Weights of a small multi-label image tagger.
Model: 7.55M parameters, 64-pixel images, arch vit, norm layernorm, patch size [4, 4].
Training: adamw at rate 0.0015, 21700 steps, batches of 128.
Data: trained on drawn human figures in many poses, 97500 training examples, 28.5 epochs.
Rows from expert 3 of block 4, named by matrix and row number. Rows with one number belong to one neuron. Each number is 500 + 50 x the weight over its row's rms, rounded and kept within 0 to 999. All counts start at 0. Numbers have three digits each. After the name is the row's rms in percent of the matrix's.
# up: expert up (model.blocks.4.mlp.up, 16x160x160), inputs 0-79
# down: expert down (model.blocks.4.mlp.down, 16x160x160, transposed), outputs 0-79
up.14 107:480560442533462550551603468472519447545506462570515468497461508493509537496483460499512365490571489509530555574463475500489591503450504510422465557429393488450480514551575491519530513468611495619497485516444479526423617497458391581485496470
down.14 109:523481538498576442456507456412571479426509573498437540469460524510430491482479504576464475465428555578472459474489551510573422547515501461549535465550525496555538516492470488513571467479465472463462478426589520490496401453424513470527402483
up.15 091:509570410536465547545571502483508530609514555439593512562571545567476579494462455473414395516531541563475592595525481543519529534429545482458492504460480479502560524500448503557517525412476515530491512472490555495387550537412513552501486496
down.15 080:498502437543477441458405479434498613542474571364525575454519531526472494429502475494503500467415566513370489499573476539482486537546502549487482373535547391436558475518480512506493486487386512458515506481431462556469529519506547501548459511
up.16 106:544461500503505607476505436447522523417484603572486484460585492507533439512522538428465432403389349464461463458476494541539535572463538403464490487525471559500469584462564478537558536465503526485528598486569580512470496525478650472501412569
down.16 105:483522540567419451566489483534488485516448464436460473514535509435569447480473510502476518476526538400460497460483479497503413584523544448571556467551540507494483550452457503391574578511489532491396544472524439485525449488496563449506492590
up.17 103:508425532447543509529552583489459482535613536520524560467473529551412582493446546504548492514461445553508424496487581495485470422531501515453484449530499409561472537493508524509462357530468435409527440582467500470511610473500563480478513455
down.17 113:455482506461507562495491547416501539535538528500590521444453479472432550516421495446545549450437417591482515486474523558464507481523460460455466513502482456458541479502529472578500491441465497471579621470462583403480553555493578516532455476
up.18 094:518460458475451553498510598471525591443479521528473605461533496559519526457438528419547416512532505596486527429538502517504541497572534458476438486513553391486503534507506495523473447512483462415570445572476503468583482527501567483513536574
down.18 099:503538488620477522478516392448483466460484444568474386509483511459459449457577535491498457515452523475499523521463409522495507524449517473461514496471518515487511467563468467463578608503621554511484543412540438737487461504513469503489512396
up.19 090:501504552498496616432548457501393446406527514450579419479493528501476487401508529602479414495465417459538534432454542479446497493547487457439593590496477513532600505470431427456539495505555465551461508552632486559481498526472535560540442581
down.19 088:467458548472476499522609472513566509535498552520490533542554540497458476475487443453495483516435381573465480502555489526507517434512517514453506486484511499435559465548515475493535443517580477520469523524508561599591548548566571546429501445
up.20 113:553524510496515516419550554505480427411521516434587448520559463470436422470472490529547423488528492519589448455466506512395496535529530449456537591438516600533569470535479432497585492503567407511472532588598560501490542605463531586479444540
down.20 112:499512469444461557451530485608509422481539512481561549582521516508515434508486443530473507540460421582551499468543472556506492490533501478433541525482548497483540510571524462491555496534565431533496478527578519590567463579560490505422534492
up.21 105:505415506481498530545528498506445519494396504494420479492559576523520585486414517511525449495530549480478483564512450627431563478559566393545490615598377473483479504473523490496552492502517468537474521462499480504500487448416476561512432477
down.21 105:479484483538426495450553544420532402535543565433513482411511532511539554568450489570498479550559558472479464472527503567558471601545424447544431548503500461488482547455488550419522551410478545484479452464446462460462514500558460474525514478
up.22 098:415431512449562507602537620542522486448421454564529487482502437484546455545516453510491543471393535504525496454522438528480560423503502477439590559548394583517589567500489441499552596495481420533406436538513461578525461427460507503461522517
down.22 091:479548477501499555466478520514430419472516635483477553443544489566534508477453506527505505463577457497496422496479555531595430491513449513500468558446466546440540513471525506493482476488504413538481449587484597491453542514589489581449539605
up.23 099:558426494491467566483482501555569467445505522453549437381560453520488470552436523421466539487448425494480507510469494461496486568474550485502512524513523575477477575489489533621512523420552573488466532481522581503497467613528646481607524517
down.23 096:474542540563477469529532477488447453491502430550533453463534467480483438543551494447441422438440555376553482475396441510483494534482601380441522471487550572505500473459577459511495527435497524491501511527518579549529445564509528413556457584
up.24 102:532500508547480547463552537532550513519464484552535459481586547426494490442533512527516403481427486477524491438461511462550521529337513491537484463523556595582482524482510453565566431521459413544443591538430598515482558474527585511482481561
down.24 097:557410476485473431539544549591503457411507443514599477529447485524503469491529559506483546460477404384439542507510503400510523510513546560456508552489586529460492459494514478534516543582541540491504490609477519422655422541540564480419607525
up.25 113:507458570462462507535511559470487493494588566523519535425515535562441585498405515463516539543433463571476436494480571512489501458503492533486477487565523404519471526499511514554462390482460440453532486592439573475523591454498583482488499419
down.25 134:524460468453541539501543548478519577530564551509552551427520496500454532510413517442547529470426408566477509470471534524484579448520471450439441536513449451418499491505549447582516464473478450447527568528472593415515555579481553483521463469
up.26 095:525449524465540465573471594530478550582514520602459486462467513503529590521437540474505502518445462626467445433550578524521476491528553517517437451609520450494415527467539479521460408481502441484500459487467516426497502471539613469532519509
down.26 092:456511409569507497457501438497492503486433439501429447518467460497530462495603553477568507475520481493550532544506444538553589471468462450425554570432493552470518453484544440478510593528538554484558494568534489563535456541475439515496572496
up.27 098:623501532563581604466525477445529511523422517501451401421562565552519451511483524538475469435429461469531539549494498604540534559441457500515493548486492601598479554502503476515532561447404546494466504458531531490475534520443592488503452573
down.27 096:503577605527551483500447453585554477488538511525479500530554516400390461579480446523423463454458554448375447471478518499492441507428490555546523417489474549519402543506444535483558541592460508533488517456567446509495492516438568517517515469
up.28 110:541381531482498519526517624528464557513596514446518544563510520536451578466455532474575518560504487595511465497467550509437487395539494524472474429532507390483492483519532533546476426551483382384491441581505449481579554476468492482491514477
down.28 115:443514518519498549488485462399509529526482482512511480470454483435440525540485519430474491455343444556480592534486496610543558487494489446464452528515454506493508475475500444577542518460546519481602585447499600563448577487481559536544439462
up.29 094:459447472421527558535474471462463492371524530512577487570580430473415489478440477486487531531542491552418544515487493514536562515535631443462517479505460495535493481577454446587579620434487518515566454547551511557502607511427546477456467492
down.29 082:551537468467545563506441477512464529485511460466502428544567603493481503520526515452470423486469525477578504447488525463474465576462523501524525509524556435504509434349430532503528500455497580523458528400537526444568485514447516461602517473
up.30 089:489424482490443493545516555510495617428472520552449533512522526542498510508412509483514368511436493602520505393573520587516532463550533430510463508537589451507477522451564515511496416483488448415529451491511599441512516494494613464515502591
down.30 086:526506461583444485462490454479432466531468438535446430515449524569519490493542534507502537528476546457522519481495341502500499508471500502472594518470575509433517492513476479482525641505568542471498532513483441687550429504546470501493552452
up.31 099:547440476383459433453472541493493556417516490452512561531505443511408442508532472488537516442550495514516494426555493429560580477520494488474571460488523480607459443504525538624508484532470414552520438558448559505626499549512522434381515569
down.31 098:492400507520515519515554417419585511498512489542503495426558503495478481469523544487495438528473447486488468523543431473460482561455461423548489453557534542462555528468527454501573537373541539421515563437493524548516455483449478426559403469
up.32 097:513539466482439464545575508550499526470547519446538543549492536540509478420529455419521515536492464452541435545457457505457561496450501561465506451531518458507440478512584480482509483513530467483517468576456536515498650484567443521400473460
down.32 107:416461518526470408380530451389582465526506480488471502413333464490501439460488493551541471515484509635464479508481521507516463448497519474448494425496514497541562542565496544513615466434475505474447542487521595533537462521461527448467429465
up.33 099:458425551454599568522516505595560481535570554583552492489498510487485502405451404522530514511547460572505513563501473594376502447542572555444495423526478518447460505559563490503545395479558456483493590501514599543541528489537433513495513466
down.33 097:478532432450538434454501450467496452512511414476509533488509451534482496471537519559452441569495559523559510601490474522529548488583474386467512441537449504459505558469556551432597446442441483445415512495532578538589439530523503407466494513
up.34 095:502519497487486530513532611612514530462474506472464510474528539467395478571359467479469480515505557597490614537486498577471460476519431553601458405482561538473559546485524570579481448446476418460489551546471586489500516483490529594503523498
down.34 092:543584498478498619526482549557515455534502530519501534517520528569450485526454501444429430510408489511571482490424454517513527442451552418471609525399490478490480448538491449499512526479593458512433501480598523654450588524483462453403497520
up.35 092:520432585512415497483532448490488564510498555544493512448505577585544607507377525589538505563426431572431491515501544523436518474524482517503526495486558450499522530514536503571497414537502420513500486556438520490508592441492608525433446459
down.35 103:492495520409590499458523527454527515519524525514514574486466505490430508475460514487485474480497504525570494515546583529443563452489505504539459479478466523482426490460515574517497455496449449390575515579493613332475595459436522497507463488
up.36 103:503445535441451503502493467516452540455551586550498477506516486549524556426408443583581468582492431530423504497511499459400515476496482493504548438503570460422467421527544536572520469523570474480489548557415497497524632506555608538492467592
down.36 102:504459508444543465482546550448496499488545449434524505505551533473437536554422549507449421531559551524590529542548587494472562436522462485479469508455435505560454572509492587426516498413508473457441438480500592432575534580445458498489500496
up.37 095:522415520481524576510538517498567529420498574572488441503568560512524546498453485400452491388465378537454470546450495588508511537419593495519474494527448580520527557507548469555508466391547510494522551412466438484478516511500512493479412573
down.37 087:481575522569362432520498435574492449506438453428448498444519600490526503513534492456440522466502494398492553523557519486477476573557557492554574517497484544505494457405452499417505554505518570479422465422514418434522462554471582495449535509
up.38 089:487434617516487535512466498551482484496531501504539444488554468526509503505476562479462473535557507486400495498510517474512516504349504528532517566496472551494527585530448428515517493423600550568482501503583481479471507551513591521573503522
down.38 083:502527553564431469501494405531477529493471429520550391602524454418555422496560477505488431517481511482544513468474515580460429525531508479578508433541550494510502520463475475397518492493534468428498528528580533424543448473414624487522484510
up.39 097:522456525486509601482524467467537538398462548513534441512609558528500513513489487459432461476405462458411502529449464536542618565420562482508505429511478547546502531510524474580536568393515554495567585468490550507467548536533593521437400574
down.39 089:470494538541474517551470524543533475461439488432472431507549517432540436538462479453414465478461513454497516433504446492432474572564518486584549479571537556532467500463459524497551627477528531524435556459553456440531447464516491464515505559
up.40 126:587440550492531486483535458514503501512435531477473404518467498504545508502499497557406530500398457506521489577505508583592501530522503496484513549519447537570507526471514325467528540449462483571542466438492443543477527477559434515427487446
down.40 121:546526549602517528550461478547508469526507496469500404509542550441551511531473447527391575484496477447453501475455519563480409595467571537499517479531472513531453484482434480421520562485460551565527497416559430469411482499471498545484501507
up.41 100:561503521533339538535504501530499620575488472528463467467503540573552469548484513554427498550526542606431514559488447462543521432438448453474453524452418493503525616522551499542587495432490496531488541509538505568462495466542539475379419503
down.41 095:490488460462571496550505569443497488570634536506438476495415476533494434502481500550561504499516556544478531437671600441433458505478548573562419439517530464512524542470488584490453501460474519467588483583444425416471555467516509546530515512
up.42 099:493400674562494475454490476529526501594540489493481534532570546519534471421454487470529516455512465603502469548503474514489499404499540500427497510505439587453461521577580402532524398505522403561441503451559640586445566424516558473509429507
down.42 097:507410426502548426613535473479420472509619438581474534477464442546486546448508534494461490518512519561479522547567519463491541496542479398476509381532491460417482596537574622486505472514465481437566479566398490459476547477487570494512468587
up.43 110:531517509465518513515507593543555494542545535544545454564527503527463516438478476464502481485514454529508430477514493447473567450427501519505510452491499528549463509531553437574543403488480468532534490569417543477506699443565467576432534517
down.43 118:492502515495440424404498449538618482511462472442484519470398524498500455487447451570508566551549484517496543520505448418503530461481522510422545466503524475533551550538487539499546481476470549484466472572399573408548443467544444423457444478
up.44 091:485442597496477556523539478486390527413474451547618456580498490482445500464410507585450509461492575598539573500528465537461529515512567464384442502443545522548519493495430475521581456460538451514549536534487495483520524504440519585468538501
down.44 082:440461546518535487434488465509452482470556462484519515412489479466389581464521535515467632559506511484459471575520437562501462519477427578596575371599542485481490533568394567504532500457447583477574502413436474557473510428576508445536537482
up.45 096:526461473500436502524644495532480561408410562548461389482565537488540544528502430467498453456429353424520473569506461545479541482513571421468492467487459511533508456492538433442540420524460498496447473478425518535555560471530572582457414517
down.45 087:525498546562511523525518554541591552469468526471528537479552577470523615558465525494410482516474441391430536530503442515497414556593542486549555490525451490479532434449409553531480615437490552406480552430487419583545449502471470551461497464
up.46 102:535418563475436494522526537511486535488529568533532478416574483587518575503382521516581561532456411536439508490523508513395493485512512539557465447576529468416497505532528479584469455477450470541476575586449552474572562463561581474500512481
down.46 106:516461503470513502459579538456507514481496446469501555431557512516484491557446591465550450493431505559537517561477570590514618396478497429437438575463431505469435524446601501543551456469511444486465475531562599452513493526454535464471463490
up.47 116:500566444555511507500482370508423470480490400494487440587479443481497443469629493537464533497562547422521608606440451500511518559507501480496562579441473554500525413497460505394530587538524571539449442412566396560499416487486448501538485479
down.47 108:511500488443496597461517554520523578525547563476552558487537500484502564523345526475499498513456456558480454439457502512457491449519470538539444463540440464513483471539470490500482514427519411523485537475498545413489561504551514521514477541
up.48 095:442544535465490492509496485502522585410513557537539563460494498536419561518403480504512516484379488598460518515501532517522472453530487525480514463546499437540516546518537507484478395426462455482538496597429509505526607515474612515461520449
down.48 101:508454491401470566487526546464493565513575508503612576461553504464421507502450533446530529436470432491525494397475488460518556517497507504522392480482472464420454444465560522591566516513506500484598576486540586403518481501460492470528484469
up.49 101:522563485418462476491478610545551544451534591510575551574447485564418463452489477446448446551474468545580426506460492430502524484417528493435582439495561495477491487550524473527508479511485392488555402551463526524460652473530489511445532533
down.49 103:459544571542498461450460443386565454496498474484498525494433461538452469433493465542491457550516513516531495532511444417523468523473482487434550400594488519491568567549454588468628493427458559506439452480429578491516517516511527416517393448
up.50 090:575585489540452510482546567487562571510478558505549554506525562576509635526480434506575506570478461507474548529551527508461504399516425491527488519494561399495554527531499468471465484457524502454550482539407418525497494585427470548468521451
down.50 091:510376447524465572521446527423530541496518576404482504444488544498460533474430483423536450504463518531386485452492428486491530568525448556506423430472556424505482446459506547535513525508427492455552487448439510489450557484507549424532428452
up.51 101:571455419505467517539467497529509455457548491409575401429543511490462564433458396482502487487554528462506499577516393607460477494556524521484449514555511478450485505575501559509582488429546577498514483527478632597569595529505492533424531435
down.51 103:473476472389493473443453380557483491536501438389521550531474545540440534506425556560475412546545576528556438569482497476480539497578521459465531503477555428512457484521473496478602477429563497480443563549457554518594569553431464513483484438